A small contrastive image-text model, trained from scratch: text encoder activation gelu.
Rows from block 12 of the image encoder, named by matrix and row number. Rows with one number belong to one channel. Each number is 50 + 15 x the weight over its row's rms, rounded and kept within 0 to 99. All counts start at 0.
# convs0: first 3x3 conv (encoder.blocks.12.convs.0.weight, 96x96x3x3), inputs 16-31, a 3x3 kernel for each
# convs1: second 3x3 conv (encoder.blocks.12.convs.1.weight, 96x96x3x3, transposed), outputs 16-31, a 3x3 kernel for each
convs0.6:44 50 53 52 76 26 40 58 48 66 55 55 26 63 56 62 35 46 52 75 69 67 24 47 63 25 63 52 40 57 36 39 32 39 27 45 35 39 41 07 36 47 99 92 84 49 66 43 32 47 54 56 49 58 45 39 40 51 37 46 39 44 39 43 59 66 58 51 58 31 23 59 30 35 31 24 52 42 64 70 36 50 51 47 58 27 55 58 67 63 57 27 78 74 33 37 46 46 37 50 55 43 42 49 52 43 66 46 32 64 64 53 64 69 25 62 37 67 67 54 28 24 41 47 46 39 37 40 62 51 48 44 59 61 57 26 26 36 63 84 62 76 61 49
convs1.6:62 45 52 48 46 41 57 70 49 58 51 47 55 59 50 47 47 39 32 34 43 40 60 40 57 67 68 39 46 53 29 29 35 64 68 57 50 67 49 53 57 53 60 43 49 42 75 71 54 07 70 59 51 52 32 27 52 56 60 44 70 76 63 27 47 31 37 38 63 33 16 60 50 44 63 55 35 45 61 66 43 34 39 33 44 69 57 37 45 31 69 45 56 59 48 24 57 51 40 43 37 75 65 53 56 80 60 45 49 43 50 69 46 45 48 53 30 44 47 57 51 53 71 45 42 27 37 21 54 43 47 43 47 63 52 65 64 23 48 47 40 39 66 35
convs0.7:71 20 43 60 22 51 23 53 34 55 61 22 38 84 38 29 47 33 44 63 40 31 58 42 38 60 44 31 58 54 47 65 52 44 43 61 61 42 56 52 57 25 60 45 60 33 48 43 41 36 59 51 52 50 37 44 49 21 47 53 67 60 78 34 41 40 49 51 45 31 48 37 65 10 40 58 50 03 53 42 69 46 33 60 55 37 66 32 50 81 46 34 67 77 76 63 54 42 48 46 45 28 38 60 51 49 46 61 62 35 45 33 67 43 59 32 38 82 48 51 64 66 95 44 30 39 46 52 44 80 50 60 38 63 51 64 56 60 39 42 42 54 48 64
convs1.7:44 41 40 46 41 30 35 46 71 45 80 28 24 52 37 40 64 62 57 48 80 44 35 43 58 38 58 32 35 44 65 57 43 35 58 33 66 55 49 43 40 34 42 60 55 52 62 73 40 64 31 50 33 20 33 50 41 63 61 53 56 53 63 62 56 65 30 33 38 51 69 61 61 56 52 35 41 29 40 67 64 56 53 40 34 55 39 39 65 38 61 50 64 46 52 48 38 34 38 64 64 42 38 31 45 46 20 39 41 34 42 61 55 59 36 42 50 44 58 71 57 55 16 49 58 29 43 64 61 45 40 53 51 45 48 25 27 25 27 46 47 47 64 55
convs0.8:33 47 51 45 46 67 76 61 38 46 54 49 41 41 26 65 56 39 55 41 47 52 49 52 19 25 60 58 58 44 25 42 33 61 71 53 33 32 54 39 63 47 55 57 69 49 30 55 63 52 48 50 69 44 70 53 46 71 55 70 44 41 55 78 78 57 39 81 67 60 61 47 51 75 34 47 36 33 42 52 68 32 69 63 35 35 53 57 59 56 68 57 57 23 59 48 56 41 57 49 56 55 31 46 56 51 57 51 57 38 37 36 63 64 58 42 54 48 43 40 53 36 26 38 22 35 38 50 45 37 45 63 37 55 80 64 37 53 60 60 44 47 46 57
convs1.8:18 41 54 47 78 33 67 30 62 57 49 43 65 51 37 55 44 52 40 60 41 43 49 62 74 33 20 75 53 48 48 58 63 01 08 51 39 51 39 42 34 61 67 81 66 47 50 36 39 48 39 45 60 64 59 56 45 28 66 47 50 24 37 41 45 43 31 30 49 58 58 47 33 45 34 38 39 50 38 31 63 51 47 55 59 58 52 39 47 57 52 50 35 53 36 23 54 59 50 80 50 46 56 45 56 48 39 44 68 68 57 24 28 67 47 26 50 51 73 71 36 17 30 51 58 78 53 63 55 43 49 48 63 53 53 81 64 68 55 36 34 43 67 41
convs0.9:45 54 66 57 56 33 51 64 41 48 62 41 43 51 54 59 99 53 43 33 59 64 54 49 26 60 61 50 33 58 40 63 64 30 49 50 47 67 36 57 47 58 72 51 38 60 42 46 40 60 59 37 70 58 59 40 38 14 53 67 51 70 58 52 37 37 33 33 38 42 43 25 64 88 44 70 43 61 84 34 27 28 23 55 48 25 33 31 59 44 28 33 54 57 52 54 49 47 58 33 53 29 33 44 38 52 47 35 35 41 27 38 47 53 45 49 42 44 40 39 54 62 56 37 41 53 55 53 73 75 44 42 69 49 61 60 71 19 67 63 45 51 42 63
convs1.9:58 22 38 28 55 42 45 51 51 63 16 57 52 23 42 42 50 57 38 50 31 29 67 56 37 45 48 47 45 67 50 42 38 56 50 38 51 44 16 29 45 58 50 39 43 74 55 28 60 44 45 68 39 41 53 49 67 48 46 39 21 44 23 53 45 43 56 60 50 56 59 50 55 61 44 35 56 10 53 86 98 53 45 32 65 22 36 52 52 44 36 60 61 53 50 56 57 45 51 50 46 60 48 46 82 67 35 51 51 46 57 56 47 36 55 70 50 55 63 79 59 73 66 58 44 47 58 46 10 43 50 32 54 54 72 53 88 49 65 47 99 33 47 54
convs0.10:23 18 37 27 56 47 32 41 38 41 71 18 09 95 36 20 78 31 31 90 33 58 87 38 40 78 29 27 46 66 39 37 34 35 37 48 47 59 57 60 56 67 49 29 46 50 54 59 55 51 43 67 42 42 45 61 70 53 17 84 13 35 59 49 48 59 51 48 46 51 36 65 43 38 52 34 24 65 51 54 47 49 26 69 41 65 68 44 52 34 67 51 57 67 50 47 56 54 29 66 17 77 63 40 53 49 38 38 71 49 34 55 30 69 32 49 71 43 49 71 43 64 67 56 52 45 28 49 56 48 49 61 73 54 45 71 24 42 63 30 64 34 40 57
convs1.10:31 47 59 15 76 48 35 50 40 60 61 48 54 73 47 63 74 74 61 53 38 43 52 64 28 43 55 64 38 73 57 36 62 45 23 47 60 32 59 48 48 64 49 57 64 73 43 55 43 26 48 44 56 46 54 43 49 34 67 67 41 48 67 56 40 58 62 41 73 32 29 48 36 28 44 43 37 23 25 45 46 45 55 57 43 33 65 55 43 56 61 21 52 55 54 46 59 51 53 99 42 04 84 73 14 58 85 19 32 56 75 30 43 56 53 43 53 56 35 50 60 43 55 41 55 42 26 40 43 39 57 58 52 48 62 58 45 59 57 68 80 50 78 58